config = dict(
    model='contrastive image-text model',
    image_size=64,
    crop_scale_min=1,
    loss='softmax',
    encoder_activation='quick_gelu',
    encoder_fused_qkv=False,
    residual_init='none',
    optimizer='soap',
    shampoo_beta=0.99,
    max_precond_dim=512,
    warmup_steps=920,
)
Rows from block 4 of the text encoder of a small contrastive image-text model, named by matrix and row number. Rows with one number belong to one neuron. Each number is 128 + 24 x the weight over its row's rms, rounded and kept within 0 to 255. All counts start at 0. Numbers have three digits each. After the name is the row's rms in percent of the matrix's.
After each neuron's rows are labels from the 100 texts, of 14848, where the neuron reaches its highest value: "tokens" is the input token at the peak. Only what is clearly more common there than usual is listed. The data: procedural textures in two colours, tilted and lit.
# fc1: MLP up (text_encoder.blocks.4.mlp.fc1.weight, 768x128), inputs 64-95
# fc2: MLP down (text_encoder.blocks.4.mlp.fc2.weight, 128x768, transposed), outputs 64-95

fc1.340 122:119088147133162111117121142182120102109110158117137097147138096154113136100111130162164136168120
fc2.340 108:133146121087116130129132096112130113111121121133084162108149116080152121133114153121106098128108
tokens: "and"

fc1.403 088:166124166155115121125113146114111132154116137071140121142120051127084114107140139120095123166184
fc2.403 102:110160121109113146149127130114101107143141169115115146091156130118163108132133143120114087088122
tokens: "teal"

fc1.123 086:106103110121117124126147113116138142136137112166143139110088098165159166159154162150135155136107
fc2.123 099:083141104120081136118093116062137102155090137190143114191112120121149110133115159118118164101125
tokens: "purple"

fc1.243 135:125155129110173140102098118150128135134202110123116143080125127093131150125085164109138137143101
fc2.243 109:133186112105144134148135133126130164107150153092146101126085154149153122098102127179136113126134
tokens: "red"; "white"

fc1.86 100:121142204112099141118094124136137127142107147114101122119168142106092138054107123111120148114166
fc2.86 105:084091120157160087137114131142129130136152109149126144165103068117152123122132101130139126148157
tokens: "yellow"

fc1.506 099:146128183094101071114131087155130142137137123134154119138132112106125125173128127163149155115086
fc2.506 090:161114108139115122099126145088132141086118115142113112123144148099096139108137142167140156147145
tokens: "blue"

fc1.639 090:112158119109101112108095104126132112144145110145114133131128102104129136173111121113087149077109
fc2.639 085:130127101171091147128181117066128166171092152138132135121116126140134117117145103128123137130123
tokens: "texture"

fc1.711 091:139148171142115137146144131078120142146097125104129101122163116122109132071138153102118143164142
fc2.711 093:104097165095167132108119090124093122133146119129147114126095095112153146125112117140166123124145
tokens: "brown"; "white"

fc1.24 102:131100152112120068087120093151135171145137131115160118148127090104088152171146142162093165145089
fc2.24 095:177163140098109128135132153115125134134116135110117162129151118101136143107122131154169149115122
tokens: "blue"

fc1.558 115:141167130168107158116141157139149096185154116106151117134130148159116101124140115127122119141137
fc2.558 105:080068137084138154137127107129121146147126129114092160088105135166126176183146123103087158148122
tokens: "brown"

fc1.150 101:152125127131119113109141126162098103172133159124109150125133167127098160102095157102150137128120
fc2.150 102:135138125126141146136142127103146136134136128118170092085152092117109138156114107125112150124135
tokens: "and"

fc1.589 103:091194143095113137121105144129135122148110113104124125117144108146130157113140136142134179120098
fc2.589 102:088110142170142147113162114113111132112137092126107157126184141135093145182091099079120126138128
tokens: "brown"

fc1.9 142:123156128092167135111146120163139139143148124116124108099110126122118150116099143099126108141072
fc2.9 116:133179104059118118097116152093136170140127132119137126117126133119128130113114134138138096124140
tokens: "white"

fc1.213 094:100124140121128087115128143134128112155130125104123126125140079101162112116096165141178145125137
fc2.213 099:137135115169134187098080136101143104132134111150113124159153146118129114113109097156096175186102
tokens: "brown"

fc1.269 093:136193139113120139111148106138159151158137159115102158106143134124088106090077167146117130151133
fc2.269 104:157113116115158132133086106150093137158175109147139124112129159123117132101159147113121150115114
tokens: "a"

fc1.264 096:132181128091125110094093093122111145125141104105106169150102092121094153101129120137154146143136
fc2.264 092:147093136126097158131145167095154084134153120115108080123106130099131130147135128108099095132120
tokens: "and"

fc1.354 092:135096170124144100119123127103084121134079144099117148131189132108102158117136154093139125124138
fc2.354 100:130104087113154159145146155144153134111156129140151093094100151109123143121122120127186111169116
tokens: "white"; "green"

fc1.99 089:107148167085110136121086115149107098140094134126115141118129112115115130132140116084137143144150
fc2.99 103:105128147195087129150120095127095123159120157146080161085142122098128098128081120123109126149158
tokens: "orange"

fc1.322 130:112111163140151125097103115140142094124134133153181116133123104160116111146130127135140136170141
fc2.322 097:136148117105147127156106140099132116124108139131113175148126139130124126124133119121096155135116
tokens: "and"; "red"

fc1.724 096:122138145117103092103144108096145153133120129101153121138124123156096136138130122162136178150107
fc2.724 104:160126068142097132129137130091090100112098079156121127159115110103106114142099137138126118113125
tokens: "purple"

fc1.149 103:142153116127125136126170133116104097169128119109093129124132088130128128155143147132137138158123
fc2.149 094:167118141142128130121108123141137150108149085120182172161107163096139108129088166138148129136082
tokens: "black"

fc1.388 100:145108115103122131121154129128122091131143097099130109136136098144107133126086159152112132117167
fc2.388 103:078161098128106118110149111152157159110182127151121143161162153104151113171125139135150096164093
tokens: "teal"; "texture"

fc1.8 100:119131135085154133120125132129116120111123183114150094129156156152097143120127122143149185112110
fc2.8 102:137126138167138162126140083153117164125102115137121112132132145161110141101126141147095105125099
tokens: "orange"; "pink"

fc1.743 101:112178111117124120122121084147109137147124142130160136113122149141126144157168147124146131106084
fc2.743 095:106096098163124131131133118126148139136136171131122154133137123120127146151122088133137164114104
tokens: "red"

fc1.110 097:146127146153136125133114144192144104122083093080099133156146114117135121123154155175102149138111
fc2.110 093:122129112110158130171124103123113100138198108118098135113119115129120124122140125117148087141116
tokens: "teal"

fc1.262 106:128146140099125127118148134186116098139117185110131117146131153088150146101090121137145146164116
fc2.262 093:131092142133127146120133150100134123112114104126106201114113122114110135121120124096148167155117
tokens: "striped"

fc1.356 101:106152125155106128133125118136141138125086115078082133106115167117117143106172152084107127107129
fc2.356 098:120117118091073137166109104105123124123134127102108122071054093101135139114100101102114149125133
tokens: "green"; "yellow"

fc1.122 112:125130132131121127155078111135100145113142175136119123080125165148123110152113130117151153083115
fc2.122 103:118129114143133125135145090146126142131138158159149169137149147174125138123121110109109133094117
tokens: "orange"

fc1.72 103:134127176105121130124112138117106094115150129093092143140177099140129123091113144141108127140156
fc2.72 090:139095121131129121152092178123148114121147097142144115099146111182113170126103123110146116151139
tokens: "green"

fc1.580 095:137137125071099118125136091111173121114118079124162154108112148119131164141133128161144158152111
fc2.580 095:149109152166131163094100152084173133137128165126136121140114148133106109137085113132156117113128
tokens: "purple"

fc1.106 119:150139097131140145067130103152153147126160118115105163101125127121125156067087146129130159165120
fc2.106 105:091193140114116104098120140121109157181164120180149100099137112126134093143142109150107113138113
tokens: "and"

fc1.314 089:117124116130112130118104155113151102164140057113166148149149080141151146149148129140110201130154
fc2.314 098:133094127154093109158133117092117109127128150153105092123122162163120136131130134103116131139140
tokens: "in"; "red"

fc1.194 110:128140103118124133137087111127102127134142149134137118095127168136116106188132122125127141075101
fc2.194 096:112132148133136112139130099136147120139121171155130121129152122098154137161129122113141163100091
tokens: "orange"

fc1.228 098:181143142078122112142119116125117112181143139128130149147156078123087114123092167128126167087146
fc2.228 095:141095138141122127128127111157172117161120127130128120087120089118130141117130120151142102063126
tokens: "pattern"

fc1.655 089:142116125135129125087101118126103101145136166146130111120117138147119114118124093104140124071146
fc2.655 096:149139142139129165139115161122102128094144128158119139128104098125150136139148132130152136175098
tokens: "yellow"; "brown"

fc1.197 110:138134113114136125082106098118188131111160113098104131119150124094120115094111150148148156178137
fc2.197 108:128168136096113122100118136134117165187089156153149120120109184099182152104149127142139171123111
tokens: "and"

fc1.66 097:129077128132112120114130109129129115140142153117115146126137128129093174130121156112115099131125
fc2.66 098:094160137142071136136139168135098128146178137151137105091110153158157181102101140127124145129104
tokens: "a"

fc1.44 091:130198144140146135152141109155126103186091155088151112119142118127126139111136152168145156130109
fc2.44 103:155099110113106122126088145132120141141132120096115127123152135137131107103084138116142139142143
tokens: "a"

fc1.540 110:142075158134159126106082094129140112119135142156188120157122086139112107129130125154147146182108
fc2.540 106:159162107112116127140127154109104103124111094115121161123136144134130116128133133114121125114124
tokens: "pink"

fc1.633 109:119126163143111131142117104124148148086117143105164126090125154121108109143099133103123123169127
fc2.633 102:119129105123147169082112085124115173097119157094119114140102109119132093130138117132141144073151
tokens: "pink"

fc1.389 098:125142092104145155149137100163094079150126140118073133144118135162107140142121165133102154126059
fc2.389 084:120094131143144110149128154125150113101132129157149142119135123087140151098132142148135151085151
tokens: "orange"; "red"

fc1.739 097:149164119085123119125136162148113118091131133117126138089122160093130143112115146130171165122125
fc2.739 102:147104101144154127130117115132115112133162159106130080077126128118159105153094090152107079110163
tokens: "in"

fc1.255 105:148144153171121126111145146130124125149135117119109112129149049132097106120127126126108135143189
fc2.255 105:097121144069126146119101140132129127078128157151129186097143140108165132095119118128157107135133
tokens: "teal"

fc1.276 095:155129152119115118148136139144154123169080128159103110132133072155140150113114087097132141154117
fc2.276 102:061118131137139086111113171105133113110148055122149178145101125142151088115151084136108118108168
tokens: "brown"; "black"

fc1.76 102:117141113089142130137085103140116115141147178138137125132138177137116115161120140096130114065084
fc2.76 102:134129119127128142151136107110103094094154149180104073089122101167099107094129132099112149100150
tokens: "orange"

fc1.87 092:165120138151085135125106140142095134182122154111148165127103169096125179136103125086117143095131
fc2.87 095:122118188134143131164105181171129113104100066136135110104117127154106119131118157118176124144142
tokens: "green"

fc1.109 104:127090179135117091127157152144118152165181137098136133148080126118115118160123152141132105124134
fc2.109 110:147136109143128094167116189186155125138106109096113130124166127119133112105151100100151134119139
tokens: "blue"

fc1.58 114:102146185126099113140092132103114116105124168106110127143151092134074100081128113099124162137176
fc2.58 105:117149119116149151124109136141140159145100140136126174109150138180155133074115110106112114117155
tokens: "white"

fc1.283 091:138103177151140126116112118136083137103132132111176163134079136136136131144113140120127101139123
fc2.283 106:130130153130152134148102102143143111075121116110150108092180137163117114090114108083121193108101
tokens: "white"

fc1.293 100:133136162114117111153124163131134104120105112135121120117146089152101124146114148082140159161136
fc2.293 105:147144110107166106095124148089101159127146147173119158124155176123129135114117144145161124120133
tokens: "green"

fc1.664 104:101102113107130142127146160137163100131109178100132128127087138121088121115121163157130162111103
fc2.664 099:147127124132096130154112119152162139105148105126089185102199132108142116157136130140138108118112
tokens: "orange"

fc1.32 106:171142127124103106131115140139126120149118190132147084145151134139127152130174171134133159133147
fc2.32 109:152103096153133131130110129110124142102140069111138122123107099126105113131120105133119141182140
tokens: "pattern"

fc1.247 091:142168131110131125128128136155117134126118078096092141107125100113162124139104117131084107174122
fc2.247 100:108103111120114096157111129112104095116143097149139153083152150121087079128140141125138105096123
tokens: "blue"

fc1.486 102:115157130126105132120110094130175161132160125105134141158112178088110179107148151117094158137119
fc2.486 104:056142136134191090138162148137101131129142121127121117109110097173127103137095137169153168113116
tokens: "and"

fc1.410 086:125186163121112119078114135156124090128146154130108126158145108122126144102109103136147141144136
fc2.410 090:155103097133120118164099128123070162127124141128129139121103123114196107106112158079136108138111
tokens: "pink"; "grey"

fc1.218 095:127134097122121105116091167123076138108108129113153142139136148162132105101130124100145166132185
fc2.218 092:049116135137113143145150152123118132127121096141141170153190127114099142112097128149168139176127
tokens: "yellow"

fc1.148 101:132200132108149135094121133177117111124114130105110115111148117150110131128154120113151134082138
fc2.148 089:123099124132119129117139089159125148137116132121098136185090137158142102175117154101099156139131
tokens: "orange"

fc1.224 119:127187156155130100136116147122105126103086122133132141110151082117121122090120072116144118105145
fc2.224 092:110085127133129137126141117127142114105149111147162145132117102163139143143127124139119149153143
tokens: "yellow"

fc1.488 093:118097146140162136100113108117103156161127109132161135090128124120096136086095153120108138149159
fc2.488 103:084162131123084099084116134162149121114112172114163173134112174187162128129080121136118116112122
tokens: "pink"

fc1.444 105:107139127127101131151083117150141106146150180127134116106131158128120112161140114116124131092125
fc2.444 098:089123134118114124153130082149147145134123128141144158134171130128118124153094099140129111111109
tokens: "orange"

fc1.608 112:144171127147121123115128134113128140158110154108121088150117047137103134111141144105085149154152
fc2.608 106:143121164140156117129132148124124087138129130120117171152094130121134121163110152141136103136123
tokens: "black"

fc1.572 104:110152109162105140123148148159130121118061112079109131124117107140142169138140183110138163139105
fc2.572 093:138117153113124130159113125135134160100112144088147129105162084124158144110098109120123079094091
tokens: "white"

fc1.246 113:142169128115158107114108144130102125114095158106123131123157135123113123101158144091128133131146
fc2.246 110:128088124159133150138088099150159136127153076137117125090113110185112160142113088147109139135105
tokens: "green"

fc1.449 093:095117128151122140115110143139129124137091139166117137153157103081117145114164140152107158146140
fc2.449 100:143100143146131160156143153133111126112091137124164121102127156138117094130142163128158108084103
tokens: "blue"; "teal"

fc1.80 101:141136160138117106103091104098084133143117140115110143154188102140098125060120144092122119113138
fc2.80 091:144128127112164155161147135130104085135122176156117159098101071086135132106133149122152141121109
tokens: "yellow"

fc1.515 105:141175128140124108153113119159109137124094129110114156135157132105107090082159111104130133112145
fc2.515 098:118145143117120112075150130092184105168122171151145123116122095149140129121110115121098121104156
tokens: "white"

fc1.452 140:118164110135160136069131122117131115116163135119116121107135142132140148106085151123149152167086
fc2.452 101:129175129071164134097142155142112096110124110146121092122107128175132125147139118089107101172125
tokens: "white"

fc1.89 099:157169125119143146083119131153111130111138095119161171086158150162078170155138134104115141122134
fc2.89 118:132123168128167127160109134120142139131115139085115113111153129117117184133116119129166114127109
tokens: "in"

fc1.96 093:145113141115114107137119122112132101149078180145132144101121101118129101104114128075159142100091
fc2.96 088:081106150149162133157146136126127128193111139143124159103149120098137090166156131090139103136154
tokens: "yellow"; "texture"

fc1.753 104:117187121121131136084126108149093118129109129122110123126151100158093116112122103127137126160123
fc2.753 107:152100088125124126131127116102131116159141099126122145116101166117137119114140113121121167142121
tokens: "teal"

fc1.546 116:119132121146123142124105130134134135151163127132140122129128109117124120147125148114158149119135
fc2.546 109:164088128135112146119113129115120141161161118119112159139131147182110169135126097101127165158133
tokens: "brown"

fc1.303 087:164119139093165130077108136162145151101098159118153168136145154117106115131142126129106130152128
fc2.303 103:155144119115112101138137138160125121110100144128115104144155194104146131127131133166086156135090
tokens: "a"

fc1.734 116:109136148102141123114095104130138136151165155111189138095088146137065146134107134109115138151131
fc2.734 107:135168097124099108117125128091107102119109104143147115084104105143151084119121135100147108075146
tokens: "white"

fc1.166 117:144117155097099089112172106125122123136114138124126154120112115118119150176119121152134127145093
fc2.166 103:145145121150118111133131125149157165148116103167140157152093112090125119122140154121144156121133
tokens: "purple"

fc1.167 089:122144102109111141116119095111110149148133145102127157084098145106148147125140159132139146118129
fc2.167 096:053120131152151136149121118162100149151140153114137114084153119209110141139126117142115135113114
tokens: "orange"

fc1.678 109:122084123125133116139134083083125145136136151126148158131083148110139156144108139165146142121112
fc2.678 080:118132121100115130133139138116118133140156109102141093152187158085122106134118113123145150145150
tokens: "purple"

fc1.111 107:109131143119126132057125125167112120133152194114124149118104114143101111110141114129144172136123
fc2.111 096:125133133094106108154140135127118100097128127114138107094099163163109145164106125132137097094122
tokens: "a"

fc1.352 097:143142140077143121081072107125120185132125147107113124143153088141129167101132100093106179156146
fc2.352 094:095114159155117123179092124137142119139105133100136124105130141131153137132148118112144126155141
tokens: "yellow"

fc1.471 094:139125124110151142122111076081146138152143133118155151136117132127095125116090166126077157125095
fc2.471 100:131148173104143126121139119151130120108094114111151110125131151120158105095144141097118109091130
tokens: "red"

fc1.357 089:169149092159136104133142141082142179134119097111140140143116119093146101134152111117114125186144
fc2.357 094:113133169130131117096146152128116138141082160187160134112118107132128132113156134082168160100124
tokens: "in"

fc1.154 090:192091172124109106123133169130111094123132166123144139108128097100118138164119140173093113149126
fc2.154 109:147156095131145123159125117158122103108121087059114118098094112104111183103148126154110165130149
tokens: "blue"

fc1.33 101:142137111123120132119121118126104158141108160120118119101145150139145094118133141129157148150180
fc2.33 095:073101090135109111135142107139130121104134164130109132135145152159100113120132130108148107129129
tokens: "orange"

fc1.742 098:141134153099137102099111151147115157146122135103091138136167123121125166127120158132108187112108
fc2.742 095:149116134137110101192128133111128126106115085158140119141121129119189107114111106124087138131127
tokens: "texture"

fc1.434 098:152146159125096108098109149138140100151108137110122106103103110183155089098109138138100132142140
fc2.434 098:092121108116156111161165127124117141124133109105138166108128114138141136157099171116096105095151
tokens: "blue"

fc1.39 096:130142134132134101104114154129098145142115129117139132174121058103104136133124142138109114142142
fc2.39 096:130135173112140126125097121168116103092137123113144099187154120143180137105124133117142124111149
tokens: "blue"

fc1.324 096:162135170141140108132121147121118124112124112132133160120134139128149079133144108100142130131133
fc2.324 107:150136094108125146126111102103134125142149088132109110117104164124095139156117091109159110099113
tokens: "yellow"